python train.py --model="segmentation model" --dataset="made-up ball-and-stick molecule models" --train_examples=195000 --image_size=48 --crop_scale_min=1 --horizontal_flip=true --translate=0.06 --num_classes=10 --arch="unet" --norm="groupnorm" --activation="gelu" --weight_standardization=false --pixel_unshuffle=2 --widths=[64, 128, 256, 256] --blocks_per_level=3 --block="plain" --attention=false --upsampling="pixel_shuffle" --init="torch_default" --optimizer="soap" --beta2=0.999 --lr=0.0017 --beta1=0.95 --shampoo_beta=0.999 --eps=1e-08 --precondition_frequency=20 --max_precond_dim=1024 --merge_dims=true --one_sided=false --adamw_lr_other_params=0.0013 --grad_clip=5.0 --steps=10700 --batch_size=384 --epochs=21.1 --lr_schedule="linear" --final_lr_fraction=0.1 --warmup_steps=530 --weight_decay=0.06 --adamw_weight_decay_other_params=0.05
Rows from block 3 of a small segmentation model, named by matrix and row number. Each number is 128 + 24 x the weight over its row's rms, rounded and kept within 0 to 255. All counts start at 0.
After each channel's rows are labels from the 100 images, of 14848, where the channel reaches its highest value: "patch colour" is the nearest of a few named colours to the mean colour under the peak. Only what is clearly more common there than usual is listed. The data: made-up ball-and-stick molecule models.
# conv: 3x3 conv (model.enc.1.0.conv.weight, 128x128x3x3, each kernel summed), inputs 0-127

conv.115 [124 120 149 141 136 104 151 143 164 128 212 138 132 106 101 155 123 101 139  78  94 153 142 134 104 112 131 197 119 108  91 116 110 167 139 155 127 109 155 132 129 126 153 147 125 106 128 139 119 113  60 128 124  98 122 159 156 102 131 110 121 173 107 130 133 120 138 117 151 146  85 118 118 128 125  93 132 114 137 108 154  87  84 133 127 120 116 141 139 130 125 141 113 120 162  71 105 112  92 108 106 141  86 120  71 131 116 151  90 138 127 107 106 156 120 106 144 123 113  93 151 120 146 114 135 119 150 158]
patch colour: brown

conv.114 [108 101 122 124 101 125 159 136 133 148  98  96 121 138 172 139 160 139 113 135 142 165 102 101 142 108 141 125 122  96 116  80  76 151  58 136 127  87 139 137 140 179  92 115 148 156 119  86 116  90 127 119 111 122 159 123 141 122  95 102 113 105 109 119 155 125 141 157 126  99  85 111  99 133  99 116 113 159 128  86 104 141 124  92 147 125  82 182 175 126 125 142 124 141 144 156 134 120  83 163 123 115 127 134 120 110 122 101 126 169 105 128 131  98 156 124 132 130 120 124 172 132 112 149 155 101 153 144]
patch colour: brown; pink

conv.87 [116 141 145 129 105 118 165 125 113 147 111 103 133 121 112  91 109 135  99  68 115 116 119 147 128 142 173 130 137 142  88 145 132 125 112  93 136 146 117 142 139 114 101 125 133 116 124 159 163 168 120  86 125 156 122 130 138 156 158 108 131 102 136 101 126 164 150 127 116 132 119 103 109 132 123 103 157 159  49 135 146 126 159  77 159 136 158 169 165 172  85 124 136  95 162 131 153  98 128 113 151 104 148 137 138 123  99 117  99 147 123 118 124 106 140  70 126 130 101 104 132 107 124 184 100 165 144 150]
patch colour: pink

conv.106 [154 119 116 131 130 104 105 145 136  72 116 157 115 135 155 147 134 145 154 154 108 113 181 122 124 138 130 119 126  96 105 115 124 108 161 135 104 146 136 159 113 149 112 139 100 167 119 106 141 138 103 130 127 118 148  98  76 143  96  82 117 114 146 102 171 172 134  81 130 134 170 137 116 154 114  95 145 138 139 180 113 175  84 159  92 149 166 107 154 116 122 135 139 131 118 139 123 182 157 120 140 148 164 149 127 147 150 128 113 150 139 124  93 105 121 148 128 114 127 145 121  60 172 130 141 147 112 117]
patch colour: brown

conv.45 [105 130 107 128 160 125 150 108 115 158 118 134 167 128 122 106 132 135 138 132 110 143 116 151 158 102 111 130 109 155 189 101 145  91 123 154 136 123  66 105 107 140 153 120 117 118 140  91 122 131 129 124 156 112 121 176  87 139 147 115  95 137 120 117 148 113 130 147 149 115 111 145 128 158 128 184 139 125 152 111 106 151 161 147 131  94 106 124 145  85  72 139 111 172 135 113 147 145  94 179  97 125 126 115 125 113 164 176 147 152 110 117 124 148  81 119 205 141 154 129 122 105 114 149 157 123 147 120]
patch colour: grey; pink

conv.96 [129 172 127 147 125  94 123 129 129 131 102 136  97 143 134 128 119 115 142 131  78 108 154 126 118 152 117 119 146 121 103 163 113 184  41 166 118 151 144 131 177 127 109 158 175 144 137 166 111 143 111 102 120 105 119  95 149 110 137  98 122 151 137 101 135  95 148 104 145 111 111 112 150 159 133 131 124 114 108 134 165 121 105 104 145 125 154 167 138 120 141 131 129 134 169 114 145  56 118 137 138  95 126 123  88 128 117 110  94 162 142 121 118 102 122  94 121  56 116 102 152 116 108 131 120 138 106 125]
patch colour: grey

conv.24 [119 133 130 147  93 146 178 158 107 117 160  88 132 104 131 124 119  95 133 100 175 130 124 139 115 157 147 194 137 111 129 148  81 133  99 139 182 119 117 121 107  89 115 135 147 140 162 156 134  87 118  81 167  96 136 110 111 135 126 133 102 125 153 139 178  86 147 165 139 142 101 131 124 178 114 104 127 105 101 105 131 144 124  91 111 113 135  90 141 158  92 118 124 153 164 142 102 137 107 149 120 174 111 116 111 139 120 139 143 126 192 104 127 119  94 142 117 130 117 123 108 118 125 151 133 103 112 126]
patch colour: pink

conv.9 [114 199 161 114 114 133 151 129  86 139 102 134 132 138 133 122 127 159 107 102  83 104  98 152 150 138 144 123 128 133 141 155 134 108 146  89 142 118 103 144 126 120 136 137 111 126 119 107 118 143 131 155 148 106 119 163 127 100 119 147 110 141 163  84 123 134 125 137 160 152 119 100  57 127 137 182 145 115  99 127 100 129 174 119 121 104 125 128 115 117 100 123 186 140 115 128 127 121  89 158 121  78 109 114 158 124 131 136  88 154 107  77  81 123  84  88 121 167 106 118 150 130 135 160 143 145 148 146]
patch colour: pink

conv.122 [102 172 106 131 144 121 113 130 117 122 107 103 105 134 148 122 105 125 110 116 129 124 122 118 121 107 116 173 124 127 114  82 127 113 112 127 161 159 105 137 128 132 118 135 157 111 154 119 108 154 111 154 114 117 102 174 156 157 204 100 134 140 145 119 151 112 169 106 162 132  84 126 140 166 135 128 140 112 134 132 132 156 107 119 152 124 158 122  81 125 120 138 148 153 152  96 126 104 101 121 134 106 149  65  67  99 159 146  78 150 138 116 139 142  61 148 146  99 130 139 127 162 110 150 140 158 146  89]
patch colour: grey

conv.19 [149 146 163 122 108 128 118 104 132 128 134 136 148 112 148 169 106 123 112 122 163 141 117 126 123 153 163 129 124  76 164 162 164 154 145 116 146 137  90 149 150  73 116 108 101 145 130 131 147 163 174 118 152 129 128 153  80 118 159 105 138 140 142 122 169 125 159 130 136 106 108 151 103 139 139 134 107 142 132 144 151 115 119 145 102 110 133 118 183 138 127 121 117 125 189 112 164 149 144 163 163 155 116 142  79 186 139 135 133 150 117 116 111 120 142  92 104 155 112 142 120 112  94 165 138 187 114  94]
patch colour: brown

conv.84 [125 118  77 172  87  86 121 156 139 130 123 107 145  91 111 108 146 168 115 141  86  88 155 111 139 147 134  64  92 122 146 135 154 159  86 157 155 139 125 134 135 100 113  92 145 132 137 124 115 108 123 113 129 147 140 133 146  89 158 120 105 100 144 101  92 180 109 175 124  87 101 142 129 127 101 174 139 159 105 149 113 158 157 101 158 111 142 101 150 115 119  92 136 143 154 125 139 152 142 136 125 166 156 138 136 130 116 114 139 109 111 171 151 126 123 174 112 117 105 134 109 158 145 126 154 134 118 144]
patch colour: pink

conv.32 [ 73 168 162 133 173 124  98  73 114  65 150 130 138 137 149 144 155 137 148 156 115 147  86 139 147 101 122 134 109 121 192 141 108 142  85 127 152 157  88 122 138 136 147 132  97 104 154 131 109 115 111 120 143 102 158 150  88 137 135 142 126 152 114 136 134 112 121 104 145 171 151 118 127 105 104 133 172 117 129 133 129 159 105 183 107 167 138 124 164 137 103 156 125 156 100 136 133 167 169 152 127 129 142 105  87 118 152 170 136 132 118 131 140 124 128 127 137 157 168 108 132 144 143 148 124 136 138  91]
patch colour: brown

conv.72 [116 115 117 172 162 112 117  83 147  93 127 124 132  99 133 113 105  82 120 122 144  93 134 107 119 150 137 132 109 133 102 143  99 122 100 127 158  87 160  92 127 111 147 143 152 120 162 176 156 187  70 128 151 166 122 142 136 102 145 129  94  88 136 131 134  87 140 134 154 108 154 133 116 126 132 146 107 130 146  93 131 116 136 111  89 140 192 153  65 125 166 102 162 147 154 150 142 128 139 120 102 143 127 116 113 114 131 150 145  93 113 144 129 136 126 136 175 130 112 161 121 120 136  83 129 135  94 143]
patch colour: brown; grey

conv.51 [124 124 164 140 102 127 130 173 152 157 162 104 110 166 107 118  81 155 110 155 142  90 112 137 154 154 120 136 115 161 125 177 153 129 101  92 116 157 120 107 142 141 113 154  91 160 156 149 133 109 149 148 138 150 149 137  99 152  98  98 123 127 172 130 126 123 114 120 132 139 138 140 133 116 127 108 122  77 132 121 129 143 107  93 141 187  99 151 191  64 119 146 152  97 115 155 153 147  99 186 142 141 136 142 165 129 127 138 113 152 135 132 139 107 148 128  80 153 114 141 166 138 145 125 136 113 113 125]
patch colour: grey

conv.98 [142 105 155 112 141 134 154 173 132 140  89 139 135 155 144 106 111 145 161 164 138 126 102 152  89 127 117 110 108 180 155 113 119 132 106  84 140 120 164 132 117  79 121 161 122 134 131 129 127 154 134 113 140 155 144 144 116 134 143 144 114 123 104 115 182 104  75 130 147 142 161  99 119 167 144 126 175 107  86 133 124 163 178 122  90  90 128 105 113 144 106 114 137 150 164 105 141 126  93 117 124 129  88 133  94 162 140 137 124  88 132  89 134 118 130 169 121 106 104 111 128 131  94 167 124  97 120 175]
patch colour: brown; grey

conv.1 [150 158 125 126  86 170 168  78 142 124 194 120 110 159 134 106  81 167  93 112 136 105 105 120 147 124 102 133 106 129 132 178 121 151 114 126  82 112 158 132 137 144  91 166 135 137 182 148 137 101 122 160 118 122 115 144 160  89 134 113 130 175 161 121 114 137 130  97 121  89 148 138  86 148 116 104  97 130 122 143 112 133 141  87 102 160 134 167 127 116 134 105 132  94 117  79 144 133 121 167 125 121 127 126 135 103 102 141 138 108  71 162 114 123 126 134 111 117 109 105 128 150 122 135 137 143 144 113]
patch colour: grey

conv.28 [136 119 111 150  95  86 111 162 145 170 126 104 100 125 163 152  96 118 118 148 121 135 161 132 145 144 106 111 113 106 117 101 108 103  99 155 124 134 140  99 126 152 155 129 166 139  93  80 113 159 166 121 163 171 126 107 138 123 114 110  97 153 121 124 135 144 134 116 142 120  94 127  99 142 142 152 123 137 140 111  64 119 121 110 148  72 135 184 121  96 140 113 133 163 155 156 109 135 110 122  97 144  86 133 102 136 138 126 109 133 120 128 108 141 172 113 143 115  90 162 141 134 102 111 183 137 136 192]
patch colour: grey; pink

conv.7 [115 121 163 142  87 151 141 169 126 155 108 134 118 106 152 133 140 162 113 120 104 143 148 159 125 141 155 120 120 128 152  86 129  98 161 144 138 147 114 129 150 135 170 115 163 140  96 157  99 132 151 102 168 154 208 114 137 130 116 133  96 129 162 112 123 134 164 108 132 148 144 117 117 106 117 140 168 126 116 125 100 117 147 182 137 116 129 140 119 112  83 153 133 128 124 126 157 114 126 117  71 154 116  95  93 142 146 130 142 139  94 154 123 160  94  79 160  85 150 107 139 152 168 125 172 137 145 147]
patch colour: grey; brown

conv.125 [124 111 108 153 102 118 141 110 137 119 108 109 148 136 161 123 111 123 137 128 123 158  69  90 110 148 148 117 139  88 141 126  74 177 111  47 155 138 138 168 189 143 151 120 123 139 141 180 109 114 102 115 113 120  95 142  94  97 150 127 142  98 101 134 150 151 121 128 167 143 165 135 120 152 146 122 131 149 124 135 146 140 123 165 121 147 112 123 140 149 107  96 156 138 173 123 164 151  97 158  97 119 137 135 116 171 147 122 136 150 141  91  92 114 100 117 127 117 127 119 152  86 131 146 119 143  97 116]
patch colour: brown; grey

conv.4 [106 106 173 121 127 118  93 116 145 122  80 140 129 161 127 117 102 133  96 138 134  97 117 110 108 151  65 107  92 160 122 110 149 146 156  96 121 123 141 167 137 114 123 109  92 114 138  94 142 151 155 145 134 160  99 101 141  88 190 137 128 116 132 134 114 165 106 116  82 115 126 100 183 103 161 129 151 139 152 114 105 136 103 124 127 122 135 167 122 130 123 133 151 142 120 107 154  84 137 134 135  85 123  78 138 122 104 113 103 140 134 125  80 119 133 130  87 124 133 147 114 104 122  67  94 133 119 161]
patch colour: grey; pink